config.toml
model = "model that answers yes/no questions on an image's attributes"
dataset = "coloured fractals of 300 iterated function systems on busy backdrops"
train_examples = 195000
image_size = 64
crop_scale_min = 1
horizontal_flip = false
rotation_deg = 5
questions_per_image = 4
encoder_arch = "wide_resnet"
encoder_norm = "batchnorm"
encoder_activation = "silu"
encoder_depths = [2, 2, 4, 2]
encoder_kernel_size = 3
encoder_stem = "single"
encoder_avg_pool_shortcut = false
encoder_widths = [128, 192, 288, 432]
fusion = "cross_attention"
fusion_encoder_width = 320
fusion_encoder_layers = 6
fusion_encoder_norm = "rmsnorm"
fusion_encoder_norm_position = "sandwich"
fusion_encoder_activation = "gelu"
fusion_encoder_mlp_ratio = 2
fusion_encoder_head_dim = 48
fusion_encoder_fused_qkv = true
fusion_encoder_bias = "all"
fusion_encoder_qk_norm = false
fusion_encoder_parallel_block = false
fusion_encoder_inner_norm = false
fusion_encoder_drop_path = 0.15
fusion_encoder_positions = "learned"
fusion_encoder_cross_attention_every = 2
init = "trunc_normal_002"
residual_init = "none"
optimizer = "normuon"
muon_scale = "original"
learning_rate = 0.011
momentum = 0.85
nesterov = true
orthogonalizer = "polar_express"
adamw_lr_other_params = 0.0008
max_grad_norm = 1.0
max_steps = 11600
batch_size = 64
epochs = 3.8
lr_schedule = "cosine"
final_lr_fraction = 0
warmup_steps = 580
weight_decay = 0.02
adamw_weight_decay_other_params = 0
Rows from block 7 of the image encoder of a small model that answers yes/no questions on an image's attributes, named by matrix and row number. Rows with one number belong to one channel. Each number is 128 + 24 x the weight over its row's rms, rounded and kept within 0 to 255. All counts start at 0. Numbers have three digits each.
After each channel's rows are labels from the 100 images, of 14976, where the channel reaches its highest value: "strongest on" is what is common among them. Only what is clearly more common there than usual is listed. The data: coloured fractals of 300 iterated function systems on busy backdrops. In brackets: how many of the 100.
# convs0: first 3x3 conv (encoder.blocks.7.convs.0.weight, 288x288x3x3, each kernel summed), inputs 96-191
# convs1: second 3x3 conv (encoder.blocks.7.convs.1.weight, 288x288x3x3, transposed, each kernel summed), outputs 96-191

convs0.133:145128150144111108092157087133160132127125124175100096114125146094124095131126123140118133100124135119109160112091088102142150156140120158139125124162134113131127135087136140126123114147141099134121133111121126054171113107114111130128112119072105102151167125160148146129105128146094091137
convs1.133:166104138098116170116122093159162156104122145146166150141137144070131137130096122144095105155097132149175141084078076115123150138135129168126115090125086156088145129108124135080164137159132142144083129077103162113126120156106136119115127098140107089141162149117115106133122119159110099096
strongest on: sparse (89); red (41); colour: orange (39)

convs0.15:157099134141127140098192142147120134131127092105111121117126117143129133105114130110116145143101123163110096122113093073126138125142157130150136090126132109135085110121114101141086125123159208151108100108132100139095118143102156102118110154144101163109133139157148124102148108103132099139
convs1.15:106128138153144153105090109103112139146090111152167162121133115116119104135138186127120093064126133109115160149139125156076200121143136110108137144089130127114135126167113138093165142129122069136155114136158159142109114149128100139158115080099105083181156092155107151129130140148114134121
strongest on: orange (41)

convs0.69:109122103144096107158123094152121134127090133111130138098134148100141104063125148121147153147130166149118096135106122107050136164136162104139135096126140117134123133123101097110120098100169148123123128144110136079121115121154102155095108120135121135100147139082147138110129120110109085099
convs1.69:126144143131129160158104111117140070147151124117151135096123104119136121172119159109142109100103125130127113125132177113091145152147138104127101129134142110157118116125125140175162123126121141180098139132106166079113148126115132135168154157135128162100129147137132111132163110160100111140
strongest on: brown (91)

convs0.196:142166104134087093120101107148154149089169158128130122074112161111140134103148085113094087099109142113134122081145106152104121123159146123140148116141122094107123109102119142137097118133172118150096091104117139151110129108148132140132123096061110142136088145128140139145110129130126111116
convs1.196:059134101133154118135155119076113089114122114133110157159142098116144136162146108129081123179142137121114118101126144128108114119140093092110074125135113138159112177115178093180161162095151154128120132110126127138147106146090070110163148138139124135116114130124137145119121115143100157137
strongest on: pink (46)

convs0.62:128106132158110087111167117121117113121124118171129119150107106158153100122097101115109118101126141133116148132131106101115144100084119142127122132120132157105132103109130108113125140104123160159158149096107109102161068170068100130118107118100100106139113122163107129142169126113137125171
convs1.62:138128139107141138093090118127109147146110112102134117118129139136114110141106135088095106117148110119104141109129110124116111169127105135119120120089126086110093101130117129112147129182142110179133136134109124087096106069111090113130109134108097109143131137162113186167111125177085107073
strongest on: pink (47)

convs0.261:121129178146144127113158116147098107104105115110115157100128096124096125148101093095106119100133141115115109116140136097156158136120121092102090129122146088128119115092094141076081120123143109106148108127059084130126159135141130141166141113135135143117118168101108113151107125097090126095
convs1.261:163131117119131129137128103112117090105130113139126140145103126060078149113078132147159144093083108113150130152148056114163177146155114167118144152163121147113118114120104146133131143099134149127155137141025136125184125126147113089113124137136091139140149111120126178128123139118156148140
strongest on: black (59); dense (27)

convs0.3:176134144133107149141126076128154092103134113091085113110122095111159122137136112116118114165153136085134124061142106131145139135105123162112139097130093097086153119098104135067138146136133098154153158100141111141131104078120146098132126113142161143114155140155126133148104134170164122089
convs1.3:180132121127128142122128136081120154154130117158114104118116146146130098149103120078099099124079117139123118119145148119126183113077123131116137089096175157109119136170157130098100148171140124123109097134139129101128140155162124113133125138092110133152148089099144118090138121176139153119
strongest on: blue (81)

convs0.155:157141102109141121105133122099148108165182111110129103151096121119107152116119110127082122107174133120142151128116132150151133137115125109137112114144109169079141135131170105090100134143093125078134123131125105120067092123100112116135137114181116102118114147088172140089098134156106144092
convs1.155:076159161162169086117133151104117109131136139126114157133100158131091122119105100121125145125116161121080098097120128117102151130105096089114146131159129134103149119106123099136140110120150118113133106138112122143143132146123131133130087108102096121121124150153110132177132100085121139127
strongest on: pink (34)

convs0.166:149117122119136115136125144099131113142151139110124119115106094148109103140096139112150128074119151088099102138126055106131111144150131124117128124131150161130156072077122147079107116095164114134151146120083103159138160097116084122105133114116130167170157152128145139093095178157092128147
convs1.166:160150139124135124175143153174132145132121159136155134141129143140149130143081163155158143136131128116129158147177182106099165145108138114162134140125104115096172099113149117148201116171107119139128133119116118203109128121122126111121148111118110187151115144121136150115143137106141100141
strongest on: white (94); sparse (86)

convs0.107:138135122142074120102125104116096165118133108146134122098095106171132090099106130136152099061106169165125175134144099162110109099124132103159116130152092109113132130106136133150130121145109142103177133137101109089091100116076113129112120110065128093127161110097101123106129116137096123128
convs1.107:112142176109123121129124129107137076122108139122141127122166107116137148162089143164134160140148121127093182166122135159141138171175121137147090113110130137102192137106156164101145107103113126103105077087088150128152125098150157136127130127159091085140140128138118140142111117117107132168
strongest on: green (32)

convs0.230:123151118108104119082129110146107102135141117087119106132089100116106100155126107110101126110141108123137115148127140098106111113128129135138102122129126085130131129128116123121113093165106114136135146087115113065078089114180135102127096122142133121104036097128116134163100119159144156114
convs1.230:144105115156119147114136112150101170128163139126118175106132148145140106130093099108112202107099129163131171074156084124170148115105139131113136116120164154162125115150133104126101134138142093108153152136139100090098164086129069118133134095135127127097149120126135122081133143143111186140
strongest on: dense (52); orange (36)

convs0.188:158166133143109115128140163101097127145120163108125100157092142133158112147148139118126133087139125130182074123112126155126106098147165119166128111119154107155121111103136058158129134150157106124126091128121101108165160160085118130137081116097104112130154131092098137135132161097075104113
convs1.188:109132155121166129161154145125057147148106114116113150159121091126137110138165161138121140129143104091195110120194140110153168140059110112139126125112102165135126142162152100106126156136110112104107104133126089131144147134134099141151137117116115134104119170130144149101122099120096174130
strongest on: orange (45)

convs0.225:073139128111157138131106146145079141125169124143124113097129082125121092140114136114131126119120110131127137103107126128138089127102136105150123158110119084122143066136112157097141107141111129105110156149108087156113109117106117076101133086089134128145153135120136131125098131121108116101
convs1.225:132197138126132133146127149113127089114148162102094130121140156153110161155135114176188111120113145106097160079100109165118167112129147149136136113120139084123182112119135085150168158104121089090122132106133153190162138136130135103131138104144119111156112127132160119109142147095083142127
strongest on: white (86); sparse (66)

convs0.227:132129130132104151158134126111146097132151125134105156115124124141118094109109159141136168132075167122138135114112109154120141147120156149124116131130136164119122143130166109164132124095131119085146136143096120123125113127099146126137156135123150131156134149095087153113100117139111157136
convs1.227:079136160153140122119136151108114172178128152136138125184151134118118143127146071155133128112166166096135115103138134130097094140074125129162173110088110129111113120152116117097114144143111111083100165128105104105102120121105152118143100120124111143071130137140140091124189108062113127162
strongest on: yellow (26)

convs0.213:131134105145114126074124108094131160097166131167118130094138153115108121113121081158109079113100123093108141108128103152112117095146116133155149099126113153124122077106136125085147135131099096157133121074092130102065124117113081110120115102120128120182149128136129131153114103184141110128
convs1.213:115167124135152139138115099126154178142151116101110123135160135118117128176157134142055139192135152144085110124103115144132157126118147149126133133106124127113161133094135102158150106096153079121079107130129120075102151132111151076135133121114080095114115160125136113115101151093114125152
strongest on: pink (48)

convs0.128:137132130109114143153109107115145106111131119132101126110115140114122138163143131128148109099099110158101133116109106128105114176101112153105122057128133134140102111128114149108109092123113059125138163118119145092116135095110164129119128126112132130097137163120109123139092115153111098130
convs1.128:122111103101096127148154123136143120127208153112098150118119164150109156129143129137147136140106144156123114114144115156147141142143127146163156173135137149090145119101147195146132131100128148107105090154097147076122138134170103144084163170155126125138099122122114136078104138131131137104
strongest on: black (64); dense (43); colour: brown (30)

convs0.80:127121121095050139081103150157156129097164145153110121116093170138142159125100133130109099101085119149117120122120074172123143102115138133156126143139121102153097183131154085118173100104112091122126148145074117121100152134076123161142170134121123065110166149109094149147132167119105150130
convs1.80:092164130124168124137118138162081120126072125174117143122132110140120084153164086154106115109145137076122160148122128149106110129124126148139115087135160127106132122130145105111123137133123126123119131113157085068150140148123161111165098160106114094123122119143141101110140127153136121170
strongest on: orange (33)

convs0.92:086190135162129144118130168116124120147108121163112164103110136184144164147105106121155142117102097134158108129138129137162143121117141129127126120111136133133083091144102109110147112123128081142133104151132075130093168143119094136082148169140118131084137171120173113122102165096147122071
convs1.92:150148146086104144146090115116143127122097110103154093092138127195128092132126108155180140088131146136130124101135121184119158153133148091137112136120117118075067141133122158159110127151116168115145133086142125085123120125123165116124155138083149113143126142098142131121134131191084076138
strongest on: blue (79)

convs0.157:169146129147081163108116130145103106124126113145121129124109148132136111117129128102120156115124091163123165128129059107153113121129134136115133089119130105170136153115149101147165146088156132130138136117085139106121121119111137162133129164104128133153153146137149168107104121154150114145
convs1.157:159149091095144153128095102150184133083122132117117149130139135096113107140095097142100137118137151141125185122138093112134169118144154129122121100147118109094120140125100113157120121137132152095095092114111130094122149132098187125140155141120101096119138140150123154123164125140096193122
strongest on: sparse (84); yellow (42)

convs0.178:101127119145141119133138101128147108102168122124113107131124143082151104102131159124118146125092128145147126100124131130100097118127119163118157129106131104078136077111105100042139097136123088145127160103109110135078083099088123072121109102165129129131113151120113105097121141164125176157
convs1.178:111155133135127141130155122130102154168157124151128120128151124111108110059085156105117076124154142131114148105133115120155114148074179073114156140134136113127180133115126087156163127073132160050097103105157103147103123134117143126139153095081102114137147124147139156164101096146120144112
strongest on: brown (70)

convs0.110:158115126137137145061124114130141144133132131146078114086132144128072162112117099088133121086145110107121146113107140125118139083110104123141120124156093124096108124116143118102143095145124138140137140133136130105153106107174128123108143129120126117114117131125140106121095135150149116123
convs1.110:184123100129133177068132148122188160168112088132150086130137125112083140114122178164091136135124105132124173106117129089134146119118146136150115165123105126097083158120139128149109131159145133128155146155148115088123126134098138121108136140108153144147179152119160130126146143114146118138
strongest on: sparse (91); red (47); colour: orange (43)

convs0.21:138116139104162139098146120097081151134149128123118139078139080113096142130120128093119116094131122132184113118076109121133164136129117109159100114166127083128166138128143142133124146116114060140127155116139157140127128085167109127096106098152181127116102159071131142114148118122142079120
convs1.21:155157138116109113109174135135152142107108180118081125157167150143142098131094126145129150161085118127150148124131154168154146160071146167161175158152131183157120151158124113127082106129134113147129103109099087111108057112111141144148116117126118093112162121148143116106095127123145093134
strongest on: yellow (58)

convs0.44:116126134139114133089144104156110091109158116126136118110131127123157101090093145147127138119119124141139178118135095129127107156115156163138148083129128111117155099136131109105175126126131087112126173124113149112110030102090154153122114114133135165112138130118115094112124142156131155156
convs1.44:073120104128147154099129111136153157113115153144140158084129105130125133113110107123134116136118113124117125125161111188132107120097146127119140158133147114124184132100103121125141122097137126096093088125134151172095087156064170117144134115121117124111158124170124165145118103111111109119
strongest on: purple (32); pink (31)

convs0.57:137146145106096131118115061123137142139110101118094117128063105107131099143115079128102141144136116132121120122127083111125060137084136098134131094093098157130142067147143101124169128172151142092120125144092110153157109166130100106111110150131122096134142156205135136137102152116123167108
convs1.57:072099113139163134131157143108074118103080132153158154101105153138130127130127143110152099094133168148148175137146112146100160145139165134126135126131110146110125143104140094163136125116137148081102122192132158117120126133093135132142149131132129117139140096119106161187082136104113143145
strongest on: yellow (31)

convs0.228:165140110126126107127121110155158111126110120155182119091147168118141144070115145135147123121070122074131167138116135150120151087117125131155153136141170124125130177095147118113165100099091128107111116083120155079119111120071124141111132111183104106127177147127140161120114140116150148122
convs1.228:120118135123107104100124126140083114132158080134141133165139103140111129168121106126133158133105093134136094103132122116143118132091159125117115102165100116119101127121128114111147141143134101111126098127157084150128125109106117140142110098084066083122143146151139092155135107138090114142
strongest on: white (26)

convs0.1:166138133107140116110122151137128190142161147143081122161095128115144122130107108139125107128114125127099111138134118193141126133122119153160161119057143163173112137137172158109115147130118088158174135116106125143166150118104109123113110126106180142144130134084116100163117113174146093130
convs1.1:101116100103146133094127127073150163138106099123114149159122128141127122082131122159095128126161166141098175184113132122112132113105123112127128142107111122102135183120134124117065119165117132147098154119100120101109144117092183097118097150133100113167151133197109146091149100123114173163
strongest on: orange (30)

convs0.258:138096105096123118126103089123114110151112152113149147113148155136091103137102124106109134125106174097094118108135152093083124118138087162148116117133090132092120105114126111135120132097157134148109122171104118090064094131081089130109109097115136124124078142085133105124174117164136112111
convs1.258:138092154121129109102131126148150140145162163098145098133151085122120157115126177182129141131166122112125174174119112116103133151185151110151161091109134131110113112109085151136113138141121163174109169109123123123112135114120077136153147146124091146146125096136134101105147139101105115146
strongest on: brown (52)

convs0.25:099111107140105065112105108130117124089154138131130125156156125099167096150099102142161136137116159153137123110135072122150137124120113103158107138164115115117143100157133135145137105139159141139135135116087152153162154126099091128116095147125111144135099131155163118111155151148096111104
convs1.25:153143154113141127165113110181109110077119105135124124107153134176118111116140138155110194137127107124125137167147138171116118195082154137150126110122119137085133073145109135112115136145113140137170104113084083137120113126123110122166108090125143159167146109111143167117140161151124114106
strongest on: orange (43); red (34)

convs0.182:107136155168186147114147131148127121109129112127121154130133093110112109154123079140126129105138113076122061134108099094091135138133141144136173087126120096140109134119125106130093108112165114127104154122124133104143109104117136133112096121105092148138090140171090100145148150090166111114
convs1.182:108130112100159152112136142080133081104102151106125129146130182116094125157091183111129109087133136136118106117126137133135155120116081083128068094124114160118093091150149075125157167153153144138119102133099113110155132149093134117112131120149142148116110149110147116196112123100113163082
strongest on: yellow (29)

convs0.29:103121145150120166153123132119159149127094113153119144190149106129139127153142133185098143153154113106113114119125129067135087116112159113129110133081102152137141156185089087105063135084117153128145092076130133122123101132112171109136137143115094152089088136098124130104132137096164122121
convs1.29:145142152119116139128181128107147165153159148139143090151104110143143143072093073129114106140163133119134156153123134148126090119136097117147128127140148078113144134104141162127132135107146127107112152163129127133117098115100092140162176123126122118118128158146120117133124103093154085117
strongest on: orange (37)

convs0.164:084153111127074114135103129074137113142142148115087117149094115195145136178098123067146150150096133175180129113104115138140121114127123119109117125145138085165117107103116135130126113122132091107116163107113131140114159099092127179134131144139145130074183138134133122078092143142121107115
convs1.164:112171115153126139157108153158117087121128128098163114106110125168100120118136121110190115093143126116136127119164122133163109154089145138171132109117147139133108154138119142137143157124144157154121108157123082092133151168133157142104169113124158078145085113132127109152126167176108126147
strongest on: blue (77)

convs0.61:154100138152136133152072137143173086148116117100117148118130113188125092189099121099171097084106111121101145136134122145165160136128145133134141103132119137150140098114127121127109120133122144158125121157109101119080194121130090125116135153134159142126126126117117130111111124134125149116
convs1.61:126118125120152095101156166113132149091132140092135107139139155152117123147172161149204120122105132134116154123168152134095125165129134124141126121085145131128108198122144107151108162095117127139165087122083131141122143118152185132149101144149127162147097124158135140133155129102064147134
strongest on: white (97); sparse (76)

convs0.212:110130116120112125166136144109129125104113090119126123088117100134135116106081159133159122113126114134172111133075084166134134105103126103131152127113157074170112147076120182114102141147097128127160142134086146157116137102137112134076114099087143137138099112118153091122105114128130145121
convs1.212:140153135158110182137120142076107101096127148114118117125098118160094126139144142104205139132130143156135168101160121144169099130150124129135137163136117122114146123143172130094129126101119120152113150158078115146111166146125110127097128142092117148127123171146115171172116137147074148055
strongest on: blue (42); white (27)

convs0.268:107089110121128092118147073132075130120124140083121119122160072105106144122109099097108177134132152086136086115094128104136117092121120147139129162130135093101134117121105121123158116142104075110147148163107100140123133124149122139135119129119166070111128156122130144159083124140127094088
convs1.268:151170119132131114089136172159114134139131132140109140116142134123133128100138170150110193126089074131137134116127100087120165134086132156148143108150149149176117135165105145104149118150134096113103143130125105130154126117127091104150128118117105120079156138129136067152138157123067118172
strongest on: dense (78)

convs0.254:123125111166095155132118154121105096110097112157065113157113099123138133126114148128089125155108111154119100099119088115133160086121099093146146127118135121150170139106153095087106133100114115101127114102145133127113156099109116153084148143120121123140095138149100131135074119073143091124
convs1.254:101132146123194087113146100115091131129134144118158108112132152148116114136118141137140138148174157100114103116063131115113118153112117141116100139129138157148090123146082069143074133138146150159123099174107106117144113139102161138141098104151104108059141135141162102122156148131114135116
strongest on: pink (26)

convs0.215:116152104107128155193093131091116163144146151118121127119128107132078169115128140145122127128153132127142139089129117143094098088130104103137175093107157153104156094119149121109107088152122097112126129078083105119095082120111085131112172099095109144170118154122134117097116131145122154116
convs1.215:088164156151165133070133082109131143130131112164086145120152086099111122117121119115091099134106143087101107136107122106131089096104116148127146115138119109115136155132147097121108130100105135135111091099132118135144158130099128129123079101142114111145129089158131143196103109114133165116
strongest on: brown (32); orange (27)

convs0.180:095155050094139097086109162167114123123146125164118163105118121144137128153133144119123130137087142157109164136098103143130095123107151137145145107084075109111131137118183112075140146136119143110135128124124144113116112115085133083107117082131130155169102142094147155120097141114124148078
convs1.180:113146181151144112148108123097134137153119120132126124145125113105088117105102097124118078133145165153109216141112143130124111157144114134117135104107157111112121134137144143163126139111132143168130132120118157126118131108149126132113113124119050133140134129185094163108138128131096174143
strongest on: red (53); orange (32)

convs0.263:151135141125125094129114100033138113102109119160123156124103097114070152101081089165121129137110136107113110123104080111120132109152134139129139125122125135138140128109157109089097128118090114094117115078143134154086112089127070119108128094104112122126104129147105107136106113091148129102
convs1.263:148130145133133117075161153078134120120128166107148137069116162150111137149127130105163142108135154152164118151095121130113139145146149068099109096127137115158156152153088093126109135119142141115138152118079124198159112145120147130097115111087149091097152124100148118159154125135099124100
strongest on: yellow (93); sparse (92)

convs0.20:163145101101085104112134099121158067153093103117100148098109080129119120153102102128146102107135110135130140144119109083155132087140140138128138120140132145118109140098114123116079108161170130116162134116075114170166154085128128114131112111119143149149139134116115133105074148122160092091
convs1.20:186111116144144115117138177124124138103165149142129116090130125132103121118155144136153148126099144127116187135143138165140151127118089117138137113147110110149100148110128106112113135168129136131151165128087146180104120124166119152115113123136136154143141128124095103177158150145114140133
strongest on: yellow (49); dense (30)

convs0.142:167145098123113113132126072099133132133131125107098131155129178125087097170105126114117134090143103121141114109110081072100145110097116116087134072116117166111091084123106157131136151157135117146124115118108145099137105117142114112155106090096107114081113172151128158118130119101117093132
convs1.142:164119128108161122152147103114146137074166122097125091160127143134145129125126102174089158164132160102101118105093145113099136115185179124196137132153113152104176093100132065142118157155129162119140140133130091063084134122124153133131146125111092150082139134121145109169142117099109145148
strongest on: pink (40)

convs0.159:134133093118081122174120132116103119132158128148116151133072118154106129147124159165155147117079126068125102133173100152130114136123147099112174137146110118116122146093157098135146092127155135153130127126098087118082152124118116139132102102100121154146142094101144131115113126166114064110
convs1.159:150142141146150082167133094093138118109108120105125143102125122133117134131117083094146153134136124139087187143113136126137111142129148116144118075079125089115093076120130110110093146095088128135109154097113146150128164107093096151088139120156075105141138159119115100132122153135070153101
strongest on: sparse (95); yellow (89)

convs0.174:153165176149143172152121092180121120124174159145148172100128119143143120130090138109142161163081124131122144130152156160148137156084157144121113093122095102128150141146159088123104144102142102108090132113114120130097110126141151148126110115123115143103102152096146117093122117131143106106
convs1.174:139141106122155119123144080113104144122147138139101165134111097138096136120149115138104106124149144114112115096116093108121143086081113123132146147091124109118114123137095162153132145122131136128127171123181133158109127143093122115143121148118110115101150084150113134137142110164117131176
strongest on: sparse (75)

convs0.4:156122168127096096111135131154127139115124116141085124084112141121150100125092102157148121162118127131132109135103081147146159113151131171101143166139090131111098115118140147102115176143101140157132154121112126121141124172063145124133154157132130142156131121144154138124114138147132087075
convs1.4:143129131102153152124128143100132153105122102126121154144113108122117131144132132103097095117109126144099143175128118129104125116152155137143125129132131076086110169138124119136134153157134131150106118156078144131145100124133174116086121164129094101163159132167118173108141113117137140154
strongest on: orange (29)

convs0.260:192164124135133095118117088153135132123110134117133143145120140166147129106117095151075123157086121122147147117135125144132105117144105128127150146134112135070122130126137153115138118165146104140155116110123126121157120090136151142158139121112139098128114142134149119133110147134113143141
convs1.260:150083161087143161121124099118146152102130130157129163106115120105136156157109083171073148106110115142141128167133105084116170091136117102142097130183135146131138144113105092174127141195116123118134124150126119099128142093153113121112166204087077152076106167090101139126129093122090164115
strongest on: sparse (96); orange (32); colour: red (26)

convs0.136:123133133097143094116165130138127153131154135152116145076121185142114154146121118105131148132103119121129075152094150122152139102102113114163134112124111143170131091108101107056104136102136098153112130137153112124125118137153118146093134115143116101156135125102130109090113083097141099134
convs1.136:095125089120141153135128130077092136141109145126144108136112134093117121133105120118127086127133148106133121099120138117083113136163161104131103146122134125133084088146123086115099120162128128146170106174127139132102106135124140145111119124130079103088126112154152089114167127114110149103
strongest on: dense (33)

convs0.179:151112112135133147181134126121128153113121114112144178162168108151119120139080120137127128154151131154115131121147123119133121152107156136127127049132103102138126101163141113149111100130143097152138132100102103138090151103123136140160086103131129147118131110132138113096178133115110087185
convs1.179:094090154169136094160141114123105117129127149124139133117146112121113140162167119132127109108107138116156140103131126135094151086093115127114159160144115137128128148111140136134133147105111105144098096155172126200120124111095160130131088162116100098129115091153143115137111133111082102170
strongest on: white (59)

convs0.172:124108148149108127143113125114118122102104130133109118158136137128143144142106141102120104115118169135116086158093152093142140134141125120102121128112118095154123076114095101084086090109124095154103117114110135135062135115117121125095130142123103140117120138135145089129133137081138109114
convs1.172:126104123107132125083144139118123099197141141103132109121151123102080117172172136104127123103127129118125138100140130104146156162170112119106131130161128167144086116141107152153091156110129138157120116155144182096157141125141106100117128151136109149101124187126126134122127118162134083104
strongest on: white (94)

convs0.49:074131067042139108173155119105156121137137122140131072111115165115090146123134158133144095143103172172139135110118121109114145207124070136125114105137126125133126132102113159117113123128172098110059163145117093120137149098116125134121094085143141151102123126057139118097089092125110101118
convs1.49:135146095103133100140162146126112062113161111139168175120129113120134116147133088141154079105136135164160113128142164152167121152135153143107100139154136162146145123128136144147192133152132137130109117128120084181140145164096103178125132116137141147158177096151133146096147103139124122069
strongest on: purple (49); pink (33)

convs0.8:161119110160141123106109108098105100149129132080126153130100085158116103125157105105110149117151145100152105100103114132122108122128089106125144129122077155103142114130152143093145089117125087113106105130136127139092101118134091116131105117127154107158133093114101130166134134144110149119
convs1.8:161157178100138148166110140081136148103153125147091096143143108133170133104080153150135147119096086085120136113171128155122143098116145120125113120154141112110156169118138121110148122169111113142135123145121105114126119093131118163127126131104085161136132170127130132117098120167118173126
strongest on: dense (89); red (27)

convs0.248:097113113119093127107136120108108144142162147085123157164120081124100098138162134110147109133115075144100098136083095073140127122163151137149115097103139141158112107093090083160122103128142126099121152120146139118069144102140141082137077091142119115141146148121115119140127111140129081117
convs1.248:127144132165129130177155142140116089105115166117117112141124155158087137131144176117216162105124167179129133142086147151120131140158128113133118150127161137184141097095124128131162180100093146132123130123113141208098112126095127134110115100131108168145163138139106095124140165124115105118
strongest on: green (61); yellow (38)

convs0.226:112135183125112146087146139155113174085171125125107076126146075143128120098123108088134113116098146116114113142147144144071113116122109129138172125083145097123150144119161071171149114170109119147161167106103126168106143106156143122148113131152086134096101102148134113115133141081118169107
convs1.226:072116078118172117125142127128123099142114076150147141107141158132137120150091128137123052135159149115120157185117125111144136141141134095105126133100114141104115120147112085116107126094127121161135140108106144169115107155142139115138114139148093129133077122129177131133113123138112146124
strongest on: yellow (34)

convs0.52:139124106096089125182162115107133159136155167104126156136096108158122116139125125138116135107089131097129108111084126126104080139150132148148190128135136119154160144109160127115095134119120093103113130131099130143087129132078150081112137103148113134146129119117117134128115120125147132100
convs1.52:093107150181143106126120135136147141175113118116165129132128154114104151101137116148189141104134164143113141138136154126127136149118158113106161128138127182146189156116135126138184172096105107130133090127124158125117140094077139131121098141156118069178106153173146128146108121114095167160
strongest on: white (33); pink (31)

convs0.143:110091105131125099139110140117147111086130104105151103138147099142095137098069129087150102076132124113101124142095113115093157157106118103115082097108131118102124148082128102082088104121161118097052126142100162158116106129122087145119106085130099125104130161131135155143150104111142144115
convs1.143:098094124127127121143099151152119130097157125111097164127158132162147125133126164141134127144130169074113141129148150149131142128097115128167099106115138122147147165160152110144119135115145150151119158133108121157116135098161127124149135108162141194113118155103134095109145156096097126115
strongest on: purple (30); colour: white (25)

convs0.285:064107124126123100149134139081104143111131144098088142132105125100135094120115171119108091112123116156135122142131135084138169106142114132125122107105092127172144078087114092095088113096117170118128136106113124117134102114139118140092083135105123101122122149139123099128119138117124081108
convs1.285:103109130153115136145097149122101119153070145157130152099122112132121127183119188147122110136144156092160182093063138128069151131146118130114135141086165147153123137132160117154083130142125131151149138135126137098143145126086124144153133131135107145151160168102121098097157128154124114103
strongest on: pink (55); purple (30)

convs0.244:149155146130097138077106144130127166123138146159112152135130146163133123123120149171108121146131143127127114118146110144146123144106105141144148096129095067134113127157132106059115106116131114133098139095116104106114104107063120123127131113096099158104086166092179093121111133116119091148
convs1.244:141150123121113144119162169098138107167140152145110133153124076088131148129158108130071083112122131087122145146123100161156134119101151132143126122073140097148095119105165129094125147074113162118081077116108123074148129116139130107135094151133113098088162104117089128136132118142106137157
strongest on: red (43); orange (25)